config.toml
model = "contrastive audio-text model"
dataset = "melodies that start on their tonic, played by one synthesised instrument"
train_examples = 26041
n_mels = 40
hop_length = 160
input = "log_mel"
spec_augment = true
win_length = 512
tokenizer = "word"
vocab_size = 59
loss = "softmax"
embed_dim = 256
encoder_arch = "transformer"
encoder_norm = "layernorm"
encoder_norm_position = "pre"
encoder_activation = "swiglu"
encoder_mlp_ratio = 4
encoder_head_dim = 32
encoder_fused_qkv = false
encoder_bias = "qkv"
encoder_qk_norm = false
encoder_layer_scale_init = 0.1
encoder_parallel_block = false
encoder_dropout = 0.1
encoder_inner_norm = false
encoder_subsampling = 4
encoder_layers = 6
encoder_width = 128
encoder_positions = "learned"
encoder_pooling = "attention"
text_encoder_causal = false
text_encoder_width = 256
text_encoder_layers = 8
text_encoder_norm = "rmsnorm"
text_encoder_norm_position = "pre"
text_encoder_activation = "gelu_tanh"
text_encoder_mlp_ratio = 2
text_encoder_head_dim = 64
text_encoder_fused_qkv = true
text_encoder_bias = "qkv"
text_encoder_qk_norm = false
text_encoder_parallel_block = false
text_encoder_dropout = 0.05
text_encoder_inner_norm = false
text_encoder_drop_path = 0.05
text_encoder_positions = "sincos"
init = "trunc_normal_002"
residual_init = "scaled_by_depth"
optimizer = "soap"
beta2 = 0.95
learning_rate = 0.0027
beta1 = 0.95
shampoo_beta = 0.95
eps = 1e-08
precondition_frequency = 10
max_precond_dim = 512
one_sided = false
adamw_lr_other_params = 0.002
max_grad_norm = 3.0
max_steps = 14400
batch_size = 256
epochs = 141.6
lr_schedule = "cosine"
final_lr_fraction = 0.1
warmup_steps = 1440
weight_decay = 0.04
adamw_weight_decay_other_params = 0.05
Rows from block 3 of the audio encoder of a small contrastive audio-text model, named by matrix and row number. Rows with one number belong to one neuron. Each number is 128 + 32 x the weight over its row's rms, rounded and kept within 0 to 255. All counts start at 0. Numbers have three digits each.
Before each neuron's rows are labels from the 100 clips, of 14848, where the neuron reaches its largest size: "loudest band" is the band of the loudest frequency at the time of the peak. Only what is clearly more common there than usual is listed. The data: melodies that start on their tonic, played by one synthesised instrument. In brackets: how many of the 100, against the usual share in percent.
# gate: MLP gate (encoder.blocks.3.mlp.gate.weight, 512x128), inputs 0-127
# fc1: MLP up (encoder.blocks.3.mlp.fc1.weight, 512x128), inputs 0-127
# fc2: MLP down (encoder.blocks.3.mlp.fc2.weight, 128x512, transposed), outputs 0-127

loudest band: 4000 to 8000 Hz (37 vs 2.3)
gate.477:104113100095125146145112131121142135167157150161044176093143098161108145176125149102165109210186127076122123100101063154118092125155052154098123153195155151116081177143131146135071141099099137124096070171186086117140139123105144136160173124131101124076170159095159136125109187109166128151170141130148149150141125160108177107158172112140104144151124133101138167157145033144139173114166
fc1.477:144083171108203107124114154133107171131138153117134175154126113128101103186113128137090117000089130155124193177178141060163150133124151126136127115120133107156144138151113153096157067107140115096081146191117176106127083094164118154153115149129128117144127080131066140091138082145086095071110158095158146063128154119123107140114104140122128108071100158189119097092078142150149092129102
fc2.477:112092147143191076207123202160111157136119152119079138178108151134104121121139150114098168039107152114161104113143130149138122166133160138136134142108134107141153128063127118167097178134122112131115181134154137178132140156142069153128135109128159094156124068077129213093149080144119135147076185101107171169107221075115135083140177120124144192148127142171112131150115133129137094102169

loudest band: 250 to 500 Hz (69 vs 25.1)
gate.46:111139126141127157138169151129174155163113095176117138137105080128116103111101139150153164126157075114140165124107113169086154168129144145129172107132155086139076145181143127174149101096059123126199149166104152164135178139075098072088088129144239078168127146168136130154108110157125057136149112154093187165189149146121155100155080121124127120117099094145181137148123089146140105142210
fc1.46:090142121114178123141137128164046113104181138148101111099124173161149126075132120137113085154163129123102112164091139166077115125110191163162199164137109122133145126194167090164171162126140131149141106099137129160075103090164163114118162173114135107118089123192081126067149166163119185153083174135124159080144104114156131174138087161201193138182150111107140182128143139104093112103144
fc2.46:117158092094104174126186155150053152170182099043164173158043087153158107110182145182103090116160111161168191153115097130131129121130116093172124132162104157090124117138201132163100149115166083101152109140162135106099127149061120141092104129149105105101136056134112112184144169158111100196171108162109081119150112104118087114148089116137127093140135111176122128118121153154122123117098

loudest band: 1000 to 2000 Hz (91 vs 13.4)
gate.173:125106094122133135114144086167125143168108119129101160156122162063120183086119079099062085149126105104111085132135134118176118107132171135139100156100124203080120223157132153161223115096154148136128118096129093196084201129125072128079135122113119111173131131162098090121153087205155097139117120092130189072132161108149097101117158182164150103128147130134098121106136133131106102159145
fc1.173:111199117194127130084108132079138091114144119144098128141158131174113146174147179148156160095120119153101181123134104179062119116083100115112099087171155069136116032078135146082044112130121112134118161164131147085204070153114158125168092129145146143085113127132156164148147190067122138129123108132108110149143075186108130156134131071057107127115103138138132138124126096115142171102114
fc2.173:159160177133115111132130135155153088185138164123099106092161157114126105102134106139101132143137158108104126135169160155165119090168100132173038102136146126135113145121124181162133174132154143161138145141121151123105088114177148174136189129134077086099131190095181143101125175129081130119145088074057117195120133097141120140124133151106140172101086100091112121086255120201141146149142

loudest band: 1000 to 2000 Hz (81 vs 13.4)
gate.365:146087126115063151111193145086112128110108108094248115135104101143122144131140137116136150145120050098117123135110134083120124147113136135146188140125093136064167174171168151144124156129128096106147120177131126087142131127084127088116110135152102146131135179165142114113126088153114107144206163138124153103075165112140076138174105160091150082072186172152106161047078137133065096128098
fc1.365:158109130094144122130114156123138095123066143108191107080138113173092130133123055100184070077150144128172177123160071081127127153100070178122128070148111127098159085110132140110115135145147082144142129115092081134093135096122165093154127167159098084152168147099127198092141206138097199049096145130162110204160140141105071114145156127128143086111106152124111130094156108116117146106114
fc2.365:178150140127197076099107117142089165170138172148157082109155108141117171148148069105158166157150071126128127149144134095128167135139152104132154107106121179145136172065156114152114125120067146148108037136080195130139153123122122107115087121140088097131100133058128099073143178094124115093113087077137214128113103119182081151115085162145154178143125144151084172143165073108131130107130

loudest band: 2000 to 4000 Hz (28 vs 3.8)
gate.347:129135123085145132180109107135113135087098131113131099095101130098156111090116123074160050135136177107096165109142117160091138084148112127119168127085110093149182151144166108157071163154186079117104044115100160121138138081120120128069098125078125111114124156148107068115182158093148081123046121080188043114101133147136132132114144116120149085112122154193092128173168085122141099132084
fc1.347:156079127134127150088144130083112091159141128157125213150154124148116139178136130158128137092128132095118132135198123078117130169083149126154106109201128182148097131193114160088174103152113133150154196139164043152087143111147136105162096119181168144140078116121103175140085125159135138112185140180105131126138158100128119103142158188151111181127150129038191123165119137091157172115160
fc2.347:135090110171150147079114155114143131140132142116085164169166123169121196106159157128081117201145154186098051149186144152096142139069100103097110063088118140096114141056127101161088144110121140146104131142121162103106161175144125117171107121059113089114112093153106131069188161142117108134072132128136130164109149114101134135127057131108154150148156123051150163132105123166162167087191

loudest band: 250 to 500 Hz (61 vs 25.1)
gate.175:143130127099171157158162148116130103115131141152073114172141090195160114071155146091216099097098125062183135232157142114136107096080137090096108163129120087133122130204109113137100139121132109146143106153121081155084139179179097163144153121176176098093114070084095113131147111138136140134156130138079145132108086164141140089172142080073093157097139121085112139174084142106107103108127
fc1.175:124135151171139129125178155169079172166106135167130156089114131080134120133137130128100133104130083138096138146117124167185119194116099156193168137143108129133193110107130199149121107153210111158117116086168138104148173024108222141089149113104118097139115153120108167106126137155146146115099110135150157129146192081093147109137098089125135108150031102111095136103107129118141199141102
fc2.175:118089117098162097137110171147133169137104120139106103174133084117107072168062119144103107158149132115180156122161098181113128105116111166101122152187143127085072128044109215125141120163093131094122076126155156144091168123194151112171143153098072136176199109092101137119137096100144133149117098127122104154169117204132144065146143136078104094137129144084173073147171122144103118161095

loudest band: 250 to 500 Hz (54 vs 25.1)
gate.184:103160134139172124097121076102123103156152081138151124084139145143136101091100116118173074061132074212137117151141089109131150173181121154128107117156119148176138095099207145115140070145084133125132174135131111197109124092112181121136107122132133062151107175158106103184094071117102125123050143099146112154126136129086155078104134159135042149125085132166136073113107154108102117080105
fc1.184:156131112101140154211123140146108111115089212126168147118080161120068139104128166144109113127105142063144164134163134127115127083141091117110149086074090109044141089166125181142157165118140114164139083152122155196071041094114098111113155130164122112124147098083158152060120124195145099101152113108148143114140137127161153079079193094143097131166140176177132152139129116143150133121123
fc2.184:145112082122075117069127074039130204177141143097128153116078142177145082151048152156115078114081090108122132090068183092168108129100109142132125136075075143143079114152141167085132126113151158110136091133093133174090128147121124094164096176126114154077142160174139146096135183107109097105131128145091130123135131167097127114142083122103209160120150125168133136145064126166120116142158

loudest band: 500 to 1000 Hz (86 vs 25.6)
gate.326:063190096199113144109111067188183122088122123105101112095119145130078083092101093118146095124144170133148099092172177147113120138084158125145123169033138180102169101135094117131130195134127113139128124098149096122163177183120131147108191069127086117165122134172126144112121109118097159174120177127117139077099082065083118143088122139127135127152169092135186118098109119140127074113143
fc1.326:149070126074156145109141136106105186171100100155173111082152121097090184138103122088101193129132179153167146140117085094076123103154177127108117144206162128111087153152172138158122104059145117141117095199124155151119126102172114150143135076134143116177130099167104142163155100140137092091103080145166149061145087130164090141155178096160130111123086136085063086129083131105122130134189
fc2.326:100081074127081143192137118144103120123170165130118155113128176086173084090170102168141102157183060094109126123159085135089093121141139144110156090110083167086092107205094087169115080098154143128086116188183123137146171179145125114103105151135152110185141145141125106109182133168141141192111127124180123131173095154125174114163115082089114116092161149171136146200150162120117131145157

loudest band: 1000 to 2000 Hz (57 vs 13.4)
gate.485:133120166108169134085141104125111247158082086103137135164134128132071137124115122111110122145178129095128119126094106171130085085115087123165144136127084128105130107143148141146121096128154083143155141155108142122078175128085123121097082122194154083131103146142119077143138073198124141136214207093090115117186105130100154118170136123169165148124128179151140214132089072080110126120142
fc1.485:088145061146081138183141129124147123099107146161140160094151154077107112200131166138160109094095142141104148111139116117162113156159150063054134129148183114123121113073087110098138151142146106137123123111133081138127112134211156165168138184130075163144112147059104191152123106056108119120106105157151128149099174145164160140130112097110163113097121115072117043107174206134154161135116
fc2.485:158155143126102155133078090047139126151175167186143074108165117100116124118126152102140191083070114108124099149160193093170137147155122146102142082137113150102137157124122088122163128116159184090122099124070145147168139139176155106093196123170110174156128154079142119142096156118149055109125134153141136195108108168105136126129185116214124130122142123064138112114198162083119099102107

loudest band: 250 to 500 Hz (70 vs 25.1)
gate.115:118218142140086114061122116131128108167102179142138103151099143140095086098078096125136118164155161115130128146158130144149163143139129102074145103068113143084100095100072112150119182103174077148082151130126103132071130146106125142139104167124129044128193139171115103129118128160091114151152202139103052124073207119142151161154163149107101117133124089116151130085163173131155195112162
fc1.115:138100145111136105184096092091080132126145069063141164148131089092133157199127147134102081120127114138142146099133167108119110109136166101170129122195100147135169144178170185135124116167121138119129139123111147151171145088187121082148112157140144187189095126126149155192117133119159128111131048122141187120160109203142118120127035098143159180118153120136159174185132064120090107130112
fc2.115:128075139181111114109150131144131162083110158139129088163112151194149164102168173065216104160111095191149141164142120124096114130151124172144117064104110113200108154075146108102131151136070136112182068123137149131129135159165127095130162070140087153116087129065168100124077156074141180141123082134136103187116136118173141144152142105077163155107102115142110117139092126135084063111155

loudest band: 500 to 1000 Hz (60 vs 25.6)
gate.468:065130129166099148106106194127140102103146138126083130161144151150136114087146144116099122094163122091088107042102129157175202150057138101151112106165148091153105112138134137187183122073124123165094124172134111101117054185069124147144122130094103078115138166081178083114139103133141122170126072123064161114112112175156140143086111136116096156142150081164165179122128095086128176104113
fc1.468:163133126190160131125158101089147133165156120124143183110077131092160164171133121103137139125159158093180121169116137107101081138156144135112151105119115154112055149160087114102077161189103127124180141183066137189147138091169128063137143111110197145173126120168052136099084126147108173079175147133226116124147140120113092093098143109073127108152117114100098097160169121170123114154125
fc2.468:092108132131135139157153105174157140100134095065156160147151110134149176146133202103141133123143136192166170121096141074190156117122132155161151156171128176179151125115085129125183154125096148038122178092062092140088122079065135120122142103112107119091131162134123131084151152112118099171149163106084137190131083165172134200179166080143139091119091089163165131129098119128108100107155